{"crop_scale_min": 1, "loss": "cross_entropy", "lr": 0.0024, "steps": 12700}
Rows from block 2 of a small image classifier, named by matrix and row number. Rows with one number belong to one channel. Each number is 128 + 24 x the weight over its row's rms, rounded and kept within 0 to 255. All counts start at 0. After the name is the row's rms in percent of the matrix's.
After each channel's rows are labels from the 100 images, of 14976, where the channel reaches its highest value: "top examples" is what is common among them; "patch colour" is the nearest of a few named colours to the mean colour under the peak. Only what is clearly more common there than usual is listed. The data: gratings and oriented noise at many angles and scales. In brackets: how many of the 100.
# r30: branch 2 reduce pointwise conv (model.blocks.2.r3.0.weight, 64x128x1x1), inputs 0-63
# b30: branch 2 3x3 conv (model.blocks.2.b3.0.weight, 96x64x3x3, transposed, each kernel summed), outputs 0-95

r30.4 098 [104 106 164 149  78 111 147 166 142 108 102 103 137 102 131 143 117 154 109 114  97 154 104 157 172 130 139 118 123  91  91 127 160  92 123 125  82 102  79  99 125 124 132 107  69  95  80 120 104 102 104 112 115 126 152 109  87 165 107 115 116 111  78 138]
b30.4 083 [ 93 163  87 127 157 152  83 176 127 127 100 104 151 155 139 119 143 155 134 114 119 105 123 139 111 104 120 109 122 119 133 104 178 146 143 111 135 135 155 131 116 136 145 144 125 115 133 146 126 156 157 168  99 129 119 172 123 146  95 146 130  89 117 155 101  79 102 122 123  88 124 137 151 186 167 119 126 127  99 113  72 105 122 128 154 140 142  78 131 138 136 171 150 119  95 131]
top examples: filtered noise (46); stripes at 120 degrees (35); stripes at 135 degrees (35)
patch colour: grey (94)

r30.32 103 [123 121 139 106 139 136 101 152 115 110 134 147  87 113 104 113 119  82 105 128 110  92  97 110 145 105 118  86  96 121  85 130 132 130 135 111 121  86  96 128 102 125 113 134 106  93  84 101 140 108  62 118 136 144 137  87 117 137 116  91 123 115 120 136]
b30.32 086 [116 132 129  93 109 123 130 115 135 129 131 134 102 125 138 135 139 133 118 110  76 129 151 123 141 159 110 119 133 143 128 136 118 116  69 133 133 104 144 131 132 114 125 125 109 133 116  69 137 138 113  57 158 152 149 106 107  83 138 134 163 122 119 133  95 119 165  87 125  74 120  94 139 160 136 130 116 158 148 106 120 166 162 104  61 142 117 111  92 142 108 134 110  99  73 120]
top examples: noisy (60); very coarse (53); sawtooth grating (42)
patch colour: grey (96)

r30.17 095 [146 139 123  97 102 162  83 144  99  76 129 110  90 108 100 102 126 145 109 123  71  99 126 108 118  94  86 130 136  99 147 132 111  99 103 144  96  90  88 146  97 133 153 133 169 122 137 117 139 161 109 106 123 151  88 112 143 133 152  95 131 128 149 120]
b30.17 083 [152 108 160 164 102  97 123  84 123 136  97 107 111 138 111 131 120 144 122  95 144 144  76 114 101 103 104 144 134 122 139 131 129 102 115 134 132 130 119 140 150 104 117  96  99 137 107 108 107 102 139  89  49 104  98 105 103 137 175  90 106 125 101 114 136 136  72 144 124 114 102 125 149 129 173  95 129 101 113 121 136 112 147 121 123  92 102 176  94 101 122 111 111 109 111 128]
top examples: low contrast (70); stripes at 30 degrees (34)
patch colour: grey (98)

r30.57 100 [114  81 119 147 122  63 129 104 132 112 105 150 129 156 116 148 101 135 122 122 135 132 116 127 127 130  91 123 121 103 158 123 159 158 135  86 132 141 135  74 132 132  90  86 113 123 124  85  95 104 118 163 124  94 133 162  97  93 147 126 111 104 127 103]
b30.57 072 [112 173 130 107 114 153 127 159 125 140 163 150 150 166 109 138 135 143 171 162 152 134 154 146 163 139 113 133 146 142 125  69 141 139 149 161 142 153 141 137 137 150 162 160 163 106 179 133 110 143 163 170 170 122 138 152 133 172 136 138 119 120 150 132 125 103 111 143 114  57 141 152 117 146 111 155 149 124 122 119 124 132 132 149 124 162 138 130 123 165 160 169 154 138  98 105]
top examples: coloured (75); filtered noise (42); stripes at 165 degrees (25)
patch colour: grey (94)

r30.62 101 [130 145 118 125 146 171  91 133 120 124 142 116 135 118 136 127 117 147 122 107 161 130 127 121 118 164 113 137 137 162 132 141 102  89 101 130 133 125 138 175 112 113 125 156 135 147 134 149 137 145 156 100 138 138 133 147 134 161 116 145 118 112 146 138]
b30.62 125 [138 126 108 108  82  95 129  88 121 105 127 132 123 118 111 120  96 139 115  96 144 143  99 106 126 111 115 176 106  84 113 110 117 112 149 120 117 148  88 116 114 124 164  95 152  85 147 129 127 121  98 160  78  75 129 144 115 163 150 109  73 104 123 113 139 138 102 189 121 138 116 110 101 113 120  89 106 129 107 106 124 102 100 121 119  74 132 154 102 107 131 149 111 119 143 119]
top examples: very fine (70); stripes at 15 degrees (35); stripes at 0 degrees (32)
patch colour: grey (94)

r30.46 101 [105 132  92 147 127 141  75 128  98  89 118 157 132 156 132 118 132 128 106  90 139 111  99 114 103 168 139 126 120 135 148 148 116 152 101 106 135 103 112 162 126 134 122  95 139  99 131 124 107 146 128 121  97 123  91 126 122 126 159 153 129 141 164 106]
b30.46 114 [175 110 164 159 142 115 137 155 124  82 140 109 138 130 137 121 123 153 145 173 171 123 139 108 148 144 110 141 142 161 158 111 111 113 148 149 119 125 128 118 117 137 118  90 146 130 116 164 139 104 134 105 168 141 144  95 178 111 116 121 135 154 150 108 155 143 165 193 127 131 126 152 104 122  90 148 149 151 135 158 147 143 117 150 137 123 115 202 178 144 139 122  90 130 152 131]
top examples: very fine (55); filtered noise (46); stripes at 60 degrees (37)
patch colour: grey (96)

r30.12 110 [156  99  94 121 116  84 131  72 120 123 109 156 141 134 116 130 102 143 142 135 126 140 131 139 109 112 110 129  99 112 152 120 138 114 151  82 127 153 155 121 145 120  93  90 140 126 131  66 113 112  97 159 124 106  97 132 119  63 134 125 120  91 121  78]
b30.12 077 [125 144 120 119 127 144 153 146 139 139 136 176 104 165  99 115 150 127 172 176  69 123 175 124 141 142  80 162 147 135 122  87 125 135 101 153 110 124 118 132 143 139 141 150 112 130 122 111 100 145 181 143 150 132 118 140  98 123 116 144 137 120 110 106 103 120 147  94 106  51 155 113 116 105 139 143 163 105 117 132 111 154 155 120  93 155 117  86 115 150 153 145 146 113 105 110]
top examples: sine grating (46); stripes at 150 degrees (37); stripes at 165 degrees (33)
patch colour: grey (97)

r30.43 091 [111 117 118 121 125 146 133 141 102  79  86  86 109  68 121 149 175 141  99 140  65 114 105 145 104 108 144 156 118  78  91 118 129 105 133 142  76 102 104 143  98 127 158 110 102  75 115 106  98 128 106 104  84 128 117 124  81 131  96 100 175 130 104 114]
b30.43 059 [114 128 123 159 128  81 117 105 120 132  65 100 115 147 119 165 155 107 133 111 115 149 101 119  95 109 133 107 139 128 143 113 156 126  94 140 144 122 138 161  98 118 140 132 107 111 105  93 128 140 157 107  82 110 109 140  96 118 170 133 182 143 103 127  83 109 147 108 164 103 117 129 151 151 175 111 142  96 147 116  87 125 168 152 123  95 123 134 103 137  93 112 156  98 132  89]
top examples: noisy (82); filtered noise (44)
patch colour: brown (26)

r30.23 091 [188 151 109 121 121 156 135 123 131 118 171 132 120 114 120 116 150 137 135 139 155 115 125 114 118 121 106 119 149 164 141 128 119 134 158 139 134 107 141 173 131 134 122 124 118  92 128 164 122 158 107 119 127 104 125 107 142 127 177  93 153 143 154 132]
b30.23 092 [107  69  91 114 121  86 145 105 130  92 153 143  71 116 128 114  88 117 126 144 128 108 118 110 124 118 147 138 120 144 128 120  66 103 103 121 127 147 133 100 111  89 152  74 149 142 135 145 127  92 121 114 101 139 119 123  97 134 108 108 158 150 137 119  72 145 178 106 110 114 137 123 127 116 110 125 125 131 151 134 130  55 103 115 122 107 106 140 136 147 114 105 139 128 156  84]
top examples: very fine (87); filtered noise (78); stripes at 60 degrees (37)
patch colour: grey (96)

r30.26 084 [127 109 127 125 111  99 118 163 133 167 158 134 139 152 128 107 123 100 122 128 166 131 142 117 134 149 134 137 133 190 107 147 101 102 147 117 186 154 145  78 133 115 136 147  80 119 132 111 114 103 149 141 167  98 135 103 134 159 101 142  86 123 144 125]
b30.26 061 [ 90 135 111 108 131 154 111 127 119 151 143 139 128 122 100 124  96 128 119  97 159  93 135 129 112 113 122 130  94  93  94  96 114 116 175  88 117 148  84 115 130 121  95 161 176 149 169 128 115  89 130 166  94 137 158 139 163 146 134 159 100  73 138 105 153  94 144 180  98 114 127 133 119 119 157 127  87 105 126 135  97 114 130 118 130 119 139 116 130  89 150 158 101 143 146 142]
top examples: dashes (90); coloured (87); medium (42)
patch colour: cyan (27)

r30.44 102 [128 105 144  91 139  94 175 138 135 134 127 139 122 151  93 133  93 111 113 148 116 145 121 130 137 146 119  99 112 128 148 115 142 147 186  99 153 148 131  49 162  98  85 114 111 122  96 103 112  93 117 177 123  81 136 141 104 131 105 156  86  82  86 112]
b30.44 109 [ 89 136  93  74  98 129 109 123 118 125 147 149 138 149  97 115 129 129 121 105 130 118 156 132 131 137 129 127 113 111 106  52 137 132 123 125 109 137 124 107 121 148 162 147 147  92 150 117 113 143 101 145 124 107 129 145  88 153 117 141 105  99 121 132  95  68  89 117 107  76 126 116 101 112  97 123 110 123 112  83 126 109 114 122 109 139 146  42 100 139  99 142 125 109 109 115]
top examples: very fine (43); filtered noise (38)
patch colour: grey (96)

r30.28 101 [112 139 140 147 145 129 112 184 119 145 106 101 123 144 127 119  99 114 107 118 144 119 115 127 111 178 117 119 129 120 157 140 124 143 163 142 122 141 132  98 133 130 132 122 104 101 116 153  95 130 142 123 149 117 197  94 120 177 102 132  81 112 117 118]
b30.28 104 [103 134  92  80  82 137 113 112  99  89 169 134 166 121 124 124 100 116 124 103 149 114 121 131 147 143 114 155 118 116 102 127 135 126 156 144 100 156  91 105 117 108 136 141 163  91 145 152 132 147  93 162 142 111 140 195 139 170 125 124 106 100 129 133 124 124 119 139 116 123 146 126  76 102  81  96 113 127 147  76 140 100 118  95 119 146 147  93 104 113 120 145  87 142 128 151]
top examples: very fine (66); stripes at 150 degrees (42); windowed patch (42)
patch colour: grey (94)

r30.33 099 [129 117 134 122 116 129 133 174 120 111 136 138 115 132 106 136 147 137 136 134 142 124 127 137 136 127 113 115 122 129 138 138 113 112 126 105 118  82 118 113 115 116 123  98 111 109 105 141 124  72 114  91 137 106 155  95 119 151 122 142  98 118 103 106]
b30.33 095 [109 130  83 120 123 117  60 132 110 102 123 105 159 143 118 145 124 136 131 130 138 118 132 147 124 122 136 167 127 119 130 103 131 152 145 127 105 170  99 122 127 109 174 146 146  97 152 141 120 161 121 160 110 106 130 199 115 181 117 148 113  58 117 141 120 120 130 131  94 107 140 119  82  95 111 100 109 101 134  76 103  96 121 121 153 114 135 100  95 106 117 143 120 126 117 146]
top examples: very fine (81); stripes at 150 degrees (48); windowed patch (44)
patch colour: grey (97)

r30.50 108 [118 133 140 191 101 103 159 144 131 130 130 166 121 167 108 118  93 136 113  90 124 154 129 133 157 144 121  97 143 125 141 130 110 114 135 123 135  99 138 159 140 139 134  89 103 115  93 125 119 134 107 153 124 128 117 105 152 126 178 142 109 145 123 117]
b30.50 193 [ 90 146 106 136 144 162  80 166 117 117 131  83 148 121 145 112 112 137 128 151 150 102 128 134 115 122  69  71 114 135 133  81 145 116 151  99 126 134 140 117  97 105  85 148 138 110 124 146  96 121 131 133 172 130 156 137 156 138 103 121 125  90 132  99  94 121 142 146 102  74 114 144 129 125 117 145 118 105 122 140  77 113 114 119 134 167 145 133 145 111 160 137 113 161  65 126]
top examples: low contrast (64); scale: very fine (47); windowed patch (45); stripes at 105 degrees (36)
patch colour: grey (98)

r30.47 108 [103  97 145 125 106 111 144 144 175  94  94  78 131  74 124 159 135 135 103 122  75 122 117 124 138 137 145 139 111  92 104 156 176 143 123 125  53 140  78  88 101 157 129 121  90 104 144 121 103 110 124 115 129 111 134 148  81 124  79 100 159 107  86 122]
b30.47 089 [107 169 118 135 127 120 121 105 127 125 121 120 106 134 119 139 123 122 179  70 123 124 139 114 130 115 133  97 133 153 127 159 109 125 124 134 119 106 151 119 107 184 148 137 117 123 135 137 168 153 141 114  80 109 118 161 106 103 137 168 135 126 135 163 101 103  46 126 144 170 139 120 145 162 143 110 166 163 120 105 100 136 132 115 137 121 130 104  96 143  97 151 191  93 108 140]
top examples: coloured (100); filtered noise (37); stripes at 165 degrees (31)
patch colour: purple (35)

r30.14 098 [152 117 116 116  60 160 134 113 130  97 167 115 106  67 111 135 162 170 142 126 135 109 122 149 137 108 102 133 137 116 101 101 145 119 118 128  65  91 108 113 107 108 144 140 132 102 132 134 140 160  91 107 105 125 118 137 129 119 116  84 132 133 128 137]
b30.14 078 [112 113 106 149  87  95 137 103 119 107 119 110 121 117 115 127  96 124 100  95 152 139  79 132 111  72 160 138 121 102 116 125 136 113 142 115 140 155 115 134 120  95 167 108 143 150 147 127 124 150 140 154  33 113  70 157 108 159 146 106 116 126 127 131 132 108  97 142 123 132 130 124 141 149 112  82 113 121 121 121 133  81 114 128 165  96 131 140  94 124 120 132 112 126 181 105]
top examples: very fine (76); stripes at 15 degrees (44); stripes at 0 degrees (34)
patch colour: grey (96)

r30.19 091 [106 132  82 102 122 146 146 105 104  96 100 138 101 136 124 121 125 166 138 125 122 110 137 129  86  98  93 135 134 106 151 106  98  73 136 115 119 110 129 156 127 135 139 104 179 117 136 140 120 169 124 116 109 133 107 109 150 119 111 123 112 112 154  97]
b30.19 082 [151 101 137 120  90  97 153 110 125 100 127 153  95 133 120  99 141 137 112 102 123 151  89 102 130  83  75 130 125 111 139 161 130 111 106  92 111  78  95 140 148 115 133 137 114 146 103 124  95 110 146 128  81  63  98 116  90 108 139  97 112 147 109  82 105 110  77 114 143 118 112  96 145 119 145 108 150  90 117  99 127 137 125 101 114 100 115 140 102 107 118 113 113 108 111 114]
top examples: noisy (71)
patch colour: brown (34)